config.toml
arch = "swin"
model = "multi-label image tagger"
dataset = "rendered landscapes of hills, water and sky"
train_examples = 72500
image_size = 32
grayscale = true
crop_scale_min = 1
horizontal_flip = true
norm = "rmsnorm"
norm_position = "pre"
activation = "gelu_tanh"
mlp_ratio = 4
head_dim = 16
fused_qkv = true
bias = "qkv"
qk_norm = false
parallel_block = false
inner_norm = false
moe = "top_k"
num_experts = 64
moe_every = 2
expert_mlp_ratio = 1
experts_per_token = 2
shared_expert = false
patch_size = [2, 2]
depths = [2, 4, 2]
widths = [64, 128, 256]
num_labels = 16
residual_init = "zero_last"
optimizer = "soap"
beta2 = 0.95
lr = 0.0018
beta1 = 0.95
shampoo_beta = 0.95
eps = 1e-08
precondition_frequency = 50
max_precond_dim = 1024
one_sided = false
adamw_lr_other_params = 0.0011
cautious_weight_decay = true
steps = 16100
batch_size = 128
epochs = 28.4
lr_schedule = "wsd"
decay_fraction = 0.3
final_lr_fraction = 0
warmup_steps = 3220
weight_decay = 0.1
adamw_weight_decay_other_params = 0.05
Rows from block 2 of a small multi-label image tagger, named by matrix and row number. Rows with one number belong to one neuron. Each number is 500 + 50 x the weight over its row's rms, rounded and kept within 0 to 999. All counts start at 0. Numbers have three digits each.
After each neuron's rows are labels from the 100 images, of 14976, where the neuron reaches its highest value: "peak on" is the class under the peak; "peak at" is the part of the image that holds the peak. Only what is clearly more common there than usual is listed. The data: rendered landscapes of hills, water and sky. In brackets: how many of the 100, against the usual share in percent.
# fc1: MLP up (model.blocks.2.mlp.fc1.weight, 512x128), inputs 0-127
# fc2: MLP down (model.blocks.2.mlp.fc2.weight, 128x512, transposed), outputs 0-127

fc1.232:543537565483575499454572452527572473466462478426474560522577512448562503451399545612542453603469441482489454521538495465549593419528467537517561457576502490577512479462514570569504563517489548552497542493542602550450447422512516483496460460498447494542544496470484405540456558475436542483539536439509490498381491417451452487504502562404520462458586460478485493486509497523504486333552
fc2.232:543451448485459505455470513518368450486481460535498478425402570406529455503506567502467551511511563546506530527425569536489420543511501395485510502502582462539483546468519576441530513409531530426487570493454429533529589544515446529569469466481561586546479511561527438524531535488484442506480475535588484542604509530468536562577542496583495521514351560499487552516460474428462570562405
peak on: snow (25 vs 2.5)
peak at: bottom left (32 vs 14.1)

fc1.260:421390564499423456434483551570575461445485467545554550547417417411511474560501474521554475481501542576519478589428447427527538411449457560498642499468502551541441472578514424442476576424520638457475473478561528560459480453467530580447514459571453487511486493481412487523440569540561435527497449486504530487449479518567484501488515542539501500541486494441496460426514447476445496485524
fc2.260:606536493443518523482508458507528484488556493560476487458561537524452580546478369419514503486470483508484485510498542588505459470491560500490486501484493407551527549409556587518528447508520486556514479604495429532551581528481571575526461487447542466510504486410572504528385430531460572476471488450507435448475558475471459534543528366545437445485413493512380559637470502498535550442536
peak on: snow (58 vs 2.5)
peak at: bottom left (34 vs 14.1)

fc1.395:406506590544511410455504508430456502463544561488552413436466508510514460506436581411516494581594519513541522555503569498522520438534497496505459544463565487530560506415532538577497468453498545457417332493527446540464545516565516500492511517432534500507550474368444522472387493525552530578517493431520566508509461490500515502435420429543500450506484485480501569552501444526526547411620
fc2.395:492430547465498515580403526491548481394429552470469534491582443493489454439513425508444492418516468506492543514502502496516459497485522509469499587390477462549479525502441402557448513468474471457451451558551541570519489448408451456525485515566485491486487481459577433564580478535465568383418497441480484474540531455566539514589596471609576487540401545541493521547461529581388470480515
peak on: sky (97 vs 48.4)
peak at: top right (39 vs 14.1); top left (38 vs 14.1)

fc1.46:498442575518565568544524490469485471449506484485574524508518508579467441432635443472480579416463494557568504387431460545563475507515521513538559487532496522453561446539488442518535404476525453471550473417521453478482529446477515439549449522545544592517501570491428477482433486459519526430343519435377461442628529493557532500578516548514539479514494555553510496507541567506492528572479
fc2.46:472443453403490593471509456473454567633474576454453485491604505462525485515494535455617522518510499447484550450490573470496437461469503518559483456545452527506557542534505432527493519428474479438506509600512431579516394527626534503507577548490561437493433497508470475485446541538524416524587487481584572536576483603548500553495464561529403529481500457540544558542496459585546548484496
peak on: water (31 vs 7.6)
peak at: bottom right (40 vs 14.1)

fc1.149:478548498524466510544594465502565479512491526445505537543534658479499510474476485608458490503528534580559503438571561458468477494471440425449435553494556548492397544503513534465508436512430483488447502559503499624592466462537471475502491562526570500521454491539415442495553553434521503502563480546545454596551514475445432527471472469517434481516483508541465597627603561553603547558489
fc2.149:572511560444508523495461502513469516502497515540408473532457496533481496487546405451479554478577609511450597530506469505516528545581578513437515568514509481507492432621539509472473463502547526531567475360491606381515536451510401480464521425483423519446513464515544563528456498412513529498493511454499468404478481430423500482519562497595522537441437473422565512564413505395527502475562
peak on: snow (37 vs 2.5)
peak at: bottom right (34 vs 14.1)

fc1.75:505586508602557435481549575473420558459476585471503512512513447489493593540471447522392495471499517518420489541514526560425552450546470484393598571489560466485517562480456545445421525478532497485492462509540462525520436480549537498419483561532537534440542578617448449396440474415470389440550504587586486502487435482488513532514457546515506558479412510441562456440560469462508473503500
fc2.75:563531474552499585535520409523586530512506518533517489448561580518502520504595492590514472530544464534479506418470520426572527509403531469512517469526523597491494466483502504493532417450559484567458528521372497345550470514515481496512478447583466461438542472504445381578458586452488472418408423456548459541560508488485474516422531519494485484605556478516500468522499468581524486411419
peak on: water (34 vs 7.6)
peak at: bottom left (36 vs 14.1)

fc1.301:481480424497346438467522497521584433443406402565436497473567541503547431423598505644489500500496444454524451495467585488468510457452468503507469499502539423501486476547467521572505612495518486488502500434524410552461499476511491544539569631538448522514554444538432440491566535527449515456531428383466546542523516509496380512508512453551545513512517454456523495517521514481530478580477
fc2.301:479495530487512579512520475491519507514524550424586460496452495536432625508479435393522493541545486566488542536513485544492505605538559535457529533470533538526579521498490561453404468476536423512478528461426519391557401615481492385527508486566502459415493577535526535483527484477555476513388554495507501554438479469450580503510445642461616442532505468549507468502508530476562581472495
peak on: water (42 vs 7.6); steep ground (34 vs 14.1)
peak at: bottom right (34 vs 14.1)

fc1.225:381544575470501468459615457495428472412615539493370523471551526473478510493511415498491563459479541622440501464556535471552512478487594539546476469561492593474421496489540463468485547432489485526576486496453451509440517477544490562563512517563501508545494532479452419548563485578483493494434447491463398584509614455482529519408462537540475508497479531396529474604488483499457498492467
fc2.225:521522461571651509542564496533411474542358511514532495473518444506509577520423456555459513520495469493399499555504518559512377440555553545475474509495498465555573501615490547495439475453473499531375501501496577506548495486492509465437504510433446496515548400561521462574432435451406449509503503567420496478427469577468550454580506538518441468506481584539493503438489539494494446522563
peak on: snow (55 vs 2.5)
peak at: bottom right (32 vs 14.1)

fc1.448:499508480542420500416415495482483485526512596493487479435596497415506490549546540581508450499561495529439466542515478459429539564535490618552397471537499468505531486533430575512488490534498481443453562511412509487547600452500428469518457504550496512512534449580488487545499436511473510507476402503435484600511497414437501455466542454476570551474515458569482583405380565572476589415445
fc2.448:566465554490454532480500532496441504520509449517567482515453482518497621464517516538463631452454528607472526493504504461565448456471487500422486423438497437496480441497597352404497596468496535566594460435518478505450524469495519662467417449519470509556450533548554514480516506507462467533517534467619567504575554486452467550475519543519555481537576490445458444506431474536434458511523
peak on: steep ground (55 vs 14.1); snow (26 vs 2.5)
peak at: bottom right (34 vs 14.1)

fc1.436:529464498531478488566494409463531445480536508574462560529416541413564547454476467555425559593546529525503538492499556458524502461542467349508501552543425479542469538577527545486568497502387506499543511416405598573490533413475463604503508538579457465539390566513502408438553629490463503521514486514532489501453473545552444458541524457497542477459514444479414514510456513448524536497476
fc2.436:477404444522469436547457504438499537557504465486517519530470527564470553500552518505559547514512469518405542477429444425436577527518463511506545514550479552535468464562480558483524500494463442500420515519480433508484477585661502568511516480543490482484391428511400477553519592526527536452449489491548539509582526596551431470509546533544391433496516400431426566447530439551467410470411
peak on: sky (85 vs 48.4)
peak at: top centre (35 vs 9.4)

fc1.360:516487497525487500522535485497554497494484475519545488403495550548585558588551541420419497459571474439472432498473498557477427534429545489513433452588539445518524484437460490522484507511558558463445485389612449498528534522519554521679572493487492404469380497523523468519552504467455540529489512454513494448535455469545492593556600459398390484525525545525408542541549474517477523551526
fc2.360:487542559559516522508495465425517446517479529513471553523484349443476431475532493596624490479430449540564543473505473411509578540465445463592546492598377510477545463601465553523547362435560480532511463557442432509441578443531520441491471451515436487445491461510504567437454442528491469487449463567472554446526493522465481429462461534515458488518421523518530479430434570537501488506529
peak on: steep ground (62 vs 14.1)
peak at: bottom left (40 vs 14.1)

fc1.318:488609525462429470568566506500478506478488474390590393541486454489479517567569424519580476414380507454508450550490509554500504518490437558506577360400558594522518511467561407462442430560478492502469524490513529446509460511604488502493563462549504478554477447502503504517583505450565521594425440507481482482579451472553509469532537552537489535436473464483478547563439457579521522485472
fc2.318:487461429434522588416404534418532422512445497517498477501552471474505512490442474493488537532581499610537498466486394502472459527559509541529463560529559475494480531570534473593504502472479546455447554404488536529419531533512505456391485484439474560498441461417584508384507475498560578490555601498495443450528586514530505564457510528440452480495442458415392503552512495602455550463564
peak on: steep ground (79 vs 14.1)
peak at: bottom right (40 vs 14.1)

fc1.433:507525541573482482558546479411560508467468452613494471512492510508578482455473404590492456540502436476526554480508487497475449526507582423527446430507409490469516484549561605470605478462456445489521451450509491508479639407471607537517493560513469526538411558485479591504536591499495506530601468455435491504561528435584530425541494512568494474526527505482488501561428527435504497440384
fc2.433:497554519464457421571493469484465508620467512541426528572433537502505565442551514499521516465455517520455515472470491395521499452540491471548578447477432576549597441492481491424481546550505431506434466560488530515444447447483401551542449551513503527531480485436405394498516583422468533487404502489513585460583480610528526461495605550484413561473559500424548513462525491477457589459444
peak on: sky (100 vs 48.4)
peak at: top right (36 vs 14.1); top centre (32 vs 9.4)

fc1.264:521490480463479430427585450470478479462333478464608515481482525499581506478471575484454446569553459473412528587454445513473472578483528533437458433510541557484485592478449415495518499518482483496483539554552428509446500502522552464504531556507474517468573446444461444537460561550433442513592513467525524381439536458553566517583521487537371409463533543548533487486486440550529459435547
fc2.264:470469493554530508424453524428546505435535500531508492452485459567465590462438506538484531493484439499549473553539427533505455542481533506553596496495444394499407491574625485583479365540552463452569574451452500470407451473498547481511534483449506431488546522566442564454528573425474451458429481531543495533470516566494460507470569540501492512533417595455538509560555486462393595456574
peak on: snow (28 vs 2.5)
peak at: bottom left (41 vs 14.1)

fc1.137:542479361478526528497521454517469545538420494488517452553481518567512500475489515596514482480571509502485492581462530516537515355521531527509532465521520536574436587591429407473596553512485509446504464485553377567458476497582477539494515469403515552526455517502519481478361444626434550526592480564538418495497437490417471438489460503517464469439499592490562551509501529492462507502513
fc2.137:550607552496491491545522495412425508570501436405444464517514461425494576555525546482490531455516422482528541527535555371520461452587548476530585483418500492460387511555499526504459455551556479501511407514531555544512451494567509558521459411498533369512474544473500558555527464489568488485506552512457537455541330557521477437531568498432545474475411492474549507530500448424481524527482
peak on: snow (36 vs 2.5)
peak at: middle left (30 vs 9.4)

fc1.254:487573446498549425559526492506580474554419379437521529485443504401539466511507467602452454495438524479525476394487387543520548570523464476544515516557421540517529508491425529466475393483554507488484469545493459487498504543467494483524528578535452492495547542458505450519528525562373444488507512482484506524530541469510434561488551463396515420484368472552499636544571573497575490460563
fc2.254:547514584503534591527504431468404495524525555589474485516460493518537463512467570421420461442553488591539497550553511437527435488577472509465497570413492492479457465586519454577393492529419506452497563549556538499528520457515489498508496356458467407500436536579507555424470499492535567488455457524433480431492609506481560535507478466566462526419574471469542508443487507353522494501471
peak on: steep ground (58 vs 14.1)
peak at: bottom right (34 vs 14.1); bottom left (33 vs 14.1)

fc1.135:411438539491560564459473577493545484510454582500464492472580403449403501535495480583491556457523519478488473522533415550355533438586511501450445430534506484477551478389448556502588488534513486555524501470464531473388478475426502408467476600507540511478496535516530562430499617526513443546553572507501438495524546463506449405426490509554516452521450482496500467586474470513588431469495
fc2.135:474527429537457547496521419463425544539501506519607492565508556589474461471544547433457485569534433439457519488474604452569512580416425505538498559467362494582497518513641449524551493486518553533508493499526512597537550434516553503574539407514539530571517491454395458537456471465483529566504480471501537541484543454522560609481470585468488539517544500547437470470476562522434550563509
peak on: sky (88 vs 48.4)
peak at: middle right (37 vs 9.4); middle left (27 vs 9.4)

fc1.74:527500552487588535466560484455459513399452411452658501405504463385518447453543409516507470515568541483413474442470511507457515605523478455445468445513490600483502601549508467537421431497539545529447470448517459479561483456536431478532574446448524548485503445491551520449527486510412530495546448495592428624548493497475455483465524534579477593472462495532505467541510453502454482444521
fc2.74:526349442450473449573510572482480509514525523564416550476561521550423464525459474507521574483468551524528537510450482508487457559481499425500554435470526515534455467563522580477504412492491489457456582414571443487524503557550558454529487508433508522389479499516415502523460505487541524441553452544560612532428550586502447546499492478461580488578439413583543585522434519397421496472452
peak on: water (62 vs 7.6)
peak at: bottom right (32 vs 14.1); bottom left (32 vs 14.1)

fc1.501:578564536515565561513566510507515571426519473522445507530483462467478443534415494574535485571439465557483448536536510514598424406538524443569571573342470515452497516549572519500498538486584443566456523483469399415542494474525426500550423496533473601491469447528499460506536532450468476494507507478530495398478579499491566656456529516443496510528491543443520483459506486569466462416531
fc2.501:465521485572526494425523527562519456516467539553445545477425510536474532427534517503500506489491583474480495521438391449477532497530463431557580475580526514524404556458481484525565474526502456451396512535531557427496556547508429518396599509485500453508514650486582453456508532552502497531526482437592576454501460489527505600493526485563449530439502501527468522575509543461625362442437
peak on: sky (88 vs 48.4)
peak at: top centre (39 vs 9.4)

fc1.180:468500553501531484633481558447517560563483497514484505550393445399461518557515429469511459536539575556449574530490502468499482539515534523506490430527508591495435473463479467590517496546469534568501472547540541540490538567521440532444549493492527426515474525484539552578569526520435471418361462507480545584463497478396474421454517434509416573528452518424549546490467554477483353437553
fc2.180:492530559569470478480527476491495418420504629507500479456425537620534468456461451590548511501432429482517521534545528573632438505475527524509451540469509592473535507465600519507475484472424451487486531442535563425388481521518530474467461471563512459473457404513395468505464549472464469494500545521439467556499480397519437536554587528509530510574529518600540406543541545546434532562528
peak on: snow (36 vs 2.5); steep ground (32 vs 14.1)
peak at: bottom centre (25 vs 9.4)

fc1.411:538466527403482586461561438524378498461460559518539449565479507469495624574433390556443505381469431494512515494487509488530525513547502560535402486507476464539458445505533458458446477526400456467471481550490496485564547493490536580512457526488470501476429499577575522502515514461507500561545520476430433535449463528509394525532427597396433447515479391449479532480483527527518598581482
fc2.411:479421451428501480531414584442470406533461436455509546446502482465538556507471537506460428480510510492637465521459434430483502520565507533503533434465470445501459519500460483511475579506431507404509511599510485515498516547450482603448519565415471490426413456497532546498509431573520623529485543493533448527481601547493582450536455473517601560505468592585435507557462542584473467465553
peak on: steep ground (72 vs 14.1)
peak at: bottom left (39 vs 14.1)

fc1.246:502486614444436441477535556497586472475478540458565452529601478513555472504395599522597455421477475429488494502459434518448647407437531563555527477548515497573564516557524550501517525413510522564413525478495527530439500438543512529519477537394486586474548419498483467555565566487448581452461492511530518449475475540588444479461544552531454542504487514539529508531590460550509460519544
fc2.246:415492508492562605385507460437459570425490495431447581457535499583506466548510437436536495573490493561444521548452520529522445546485534414455407535394587551542483472499394508446462527538529506424509482496488424407423503570542566528548540475522514405458479439487525494508437529479517493569510517516540499551514444455479499480421467557551415475478602510442453474493411544421510574505518
peak on: snow (28 vs 2.5)
peak at: bottom right (32 vs 14.1)

fc1.457:504556478500516570559495542536478425507461540557589499448599514540496526462511471545454535534561450578440345502481505503505565514532518499479433533500524602476524446534430503534549519549595522483492526504527573374494497396514481530493471512515496520484454448457509519442509468458444464487538463423584470473431514523441454549575402436421605555571549457498586548425507557536555446474600
fc2.457:479480465555515521491472542537534435458568502507470480522550471426462508335531516449506551420475418462522497522491480430594533550476509532587445471529477535551532447598487445467498516436458490429473544450470505514605566590486446464466405622515582490512508531528406543591471554443467441490546498518537424445558431519534475546416541540442452533471607472473533467547449449494512520425474
peak on: steep ground (72 vs 14.1)
peak at: bottom right (34 vs 14.1)

fc1.396:567525513441496538453456632419507417568488567548468367486541613478457563503466476484503460519570522455586598405601439493446520489520450496513443529566492504434421512494497538514414482536546474450447546537459456494551544474575465443454509534531454429477520485532480576549432539493461472533479464483397512549427527531421551484577452520518534463462519574481561521540450410432530507529506
fc2.396:540529463411526453455552439462474562495565449411538558569489372556543398544537486516413471522504482565482524555447501537549452544552479592489573407549509412490542538578536457529463521448492521530475481526603536489523415482465497542495455475485466579434520440457551499375535471537528494472572534468475463502446511470476545528434509459453446532567419526431514514518539554567458607461401
peak on: snow (26 vs 2.5)
peak at: bottom left (33 vs 14.1)

fc1.275:421389499454554491483601492375542460405457446493475515446543554520533462440513515526530487487538516486475460508479569370507486437481444389431556470527549393513459463472423560476543447560428494471507438514618423495555536492438496487505567507514508478516497455497530525452558443409491581455424441483455526432522409543573447464529545539466470468502500499394463467454521465556496517460443
fc2.275:504550490595414552523419580498432517529485582504515419549465530427536375484464493534553508518439590479490529601477472571452565570516557489509549466477603483486459543432525414495447455519519476498537529487499553549447384547489524492460508455532479495499483490481523500498569446500425468466624519514528472464432521540542500573496529411461497487450466548663514486483488479400494585578464
peak on: gentle ground (73 vs 27.4)
peak at: bottom left (38 vs 14.1)

fc1.115:419471446491382512443472570508505555463530516541542400432527560612458493397534447576454515587510462421525536496472476491424470470514557465453487446478512546517449484482498432506460535507498498421460595554576466451576454543528567480384496480452508470457515471557494511593522559462448476528458579450444505533510530485655477452488534493458516472496554459436524568549492531444550588532418
fc2.115:583496496394489547474519450529534488521424626513497562603499488493537550525579475471577406420445505541569562510449484606538503533441500487508514506489482438565556486524489570448533561548512424535520543459401404588472541496556554476541469610476488517537448504400444550451579444527533520545402409532501562516463460501475556501466461527450517508444447486619504495463503546510521500550465
peak on: steep ground (39 vs 14.1)
peak at: bottom right (34 vs 14.1)

fc1.221:509438569474536549513503518417565388536453569400530479445565410535572458531546512586462508532559522473501600501399517462444491514539437457375562541473510478476473438498449493577488411535504541448549538515506518464536472419537395474519553429478503500558503524485502513503465449449490533437460426507499494513486495502487470531557616546506521379454537395525551521516492420468491526429391
fc2.221:473593445532460446477500557487589478578496454403443454601520472520580493507468532493499521433522467532469529459410569439507526504490551467483586505458475493483455554508531539400521496547596435454453488498573496500490497522567657517508489510424496478450588440489490568406483460418504497490549507483543481487555411538477487496592418519470567528448516554657542440474507512564551522554481
peak on: steep ground (56 vs 14.1)
peak at: bottom left (33 vs 14.1); bottom right (32 vs 14.1)

fc1.488:419546379471478521437501446504545511483471453463624457518457508519543462435529456530471484509542494496457524590468556475602499471485547482521574439516546515570475524483431494525512537538392481468531537461443514584534472517515526541482593557556521596561462496516385426498558575477515522568517525429441517558448500463568470515543589530498574517502595456409463478475587533431565442532390
fc2.488:572521551512433531443507524521474518544448479545459539602518462478514573461528432498453465544511502549448405525499480532468565528601472466512438453497533410483556467491500478496472494454589518445539601498537520472485503558553502443518445532546557452542507574471509531527488458368515434385441464523573507573537509586554457460527355517586466467537491477482514422562446490538625614505495
peak on: water (31 vs 7.6)
peak at: bottom right (45 vs 14.1)

fc1.230:485431461524503492431420459490570495480486580501524431518434547545399523500459601482446496537452527407574479527554532460516522476487461393513476508490553532441450498428440433552563530701455564502565457565460539449526545352473513530514433486507427487409530507517445535507484524519527430505501456484420493483577511489504469473484473418456544539435583506529459479579497545537507547484512
fc2.230:467495519432446479504539531494524460598579435511531482505516565529461546471474398486565580397511499548476496457526435519445468579504404523501508436450514460586540515566557613448596515490475479494502522403450566600529426539467469437534484498452510573567534537495486460520447506469571465521556556454524500582460461597512515587500490536552509500549535487570582505539457465408502526453363
peak on: snow (31 vs 2.5)
peak at: middle right (27 vs 9.4)

fc1.40:487451452441494522466604471440517457501523537432521457548530490477490451508527464540521529473558572455476471440505486476403559540472424491469550499570509535572420526555541497593453374603496632456534521490598424530543540554561459546528548466537515467408345446472472531438507443454476627472510594570493464475460504546541462529532470497538501514508559489542535499498515578519455452500446
fc2.40:494562535527568485511523558434601455484475522520505495502414525475470402571547492595537522542415505491542558551474442517469478429479512465500427542532506473511540498432501458544540609431474498507461507363602555468472517410532577470484506461533448421489486455543695503509516509477485479442455478465559495422401415537568563570486577533465529488499484444574492509487554535481473532506474
peak on: gentle ground (60 vs 27.4)
peak at: bottom left (32 vs 14.1)

fc1.461:463503478433561574448529495389537496516478550439410569556521476475519504569564403480472563519499490504487453569436445523552521524462518532516484553503428524559459491549468493572498544472395483395494599514522431500564518512484530486537556450493416453438454418539477477459537482429573567462495529546485441424457509547578542495466557459561479468421345493570484425530524586445484546444458
fc2.461:633547501566484442496508608408530501520472509410552505532539489484566520550512584529480457457491566498567563513498428484475467543529460452485452553448508484474472541542462410541490507537482513377444528494505515444460399526565505460519554425576543542577529466500517536467542463554380464640423465519546348496515440510541510534553561522492492510524497493519586474473472478576552441470535
peak on: gentle ground (58 vs 27.4)
peak at: bottom right (34 vs 14.1)

fc1.291:411455547454498545524458466495425506509564551323516518439494533493457629496602568510496555427471560454528521578484482534500523449471342499508532533470518497396523536461460446546444621540524568449466512561453511543485497505494520506506420468530436432480565442518483547481472453555432468403468543503432550486462516538516486510492535435569439527492517601523485555460495444495523525515568
fc2.291:456582471580591441446431375418480459584453485490493520503495506450490443400513462493559491476492416448480427509497448399410480553495460455506496574480531518464494459513457560491529526486457573469486485538519564436561514493523554455493487530440458527532487488522431432425486550482386561434505584537576542427506591535451472404506387503564534467485568534492564505574446487500547566541543
peak on: sky (99 vs 48.4)
peak at: top left (35 vs 14.1); top centre (27 vs 9.4)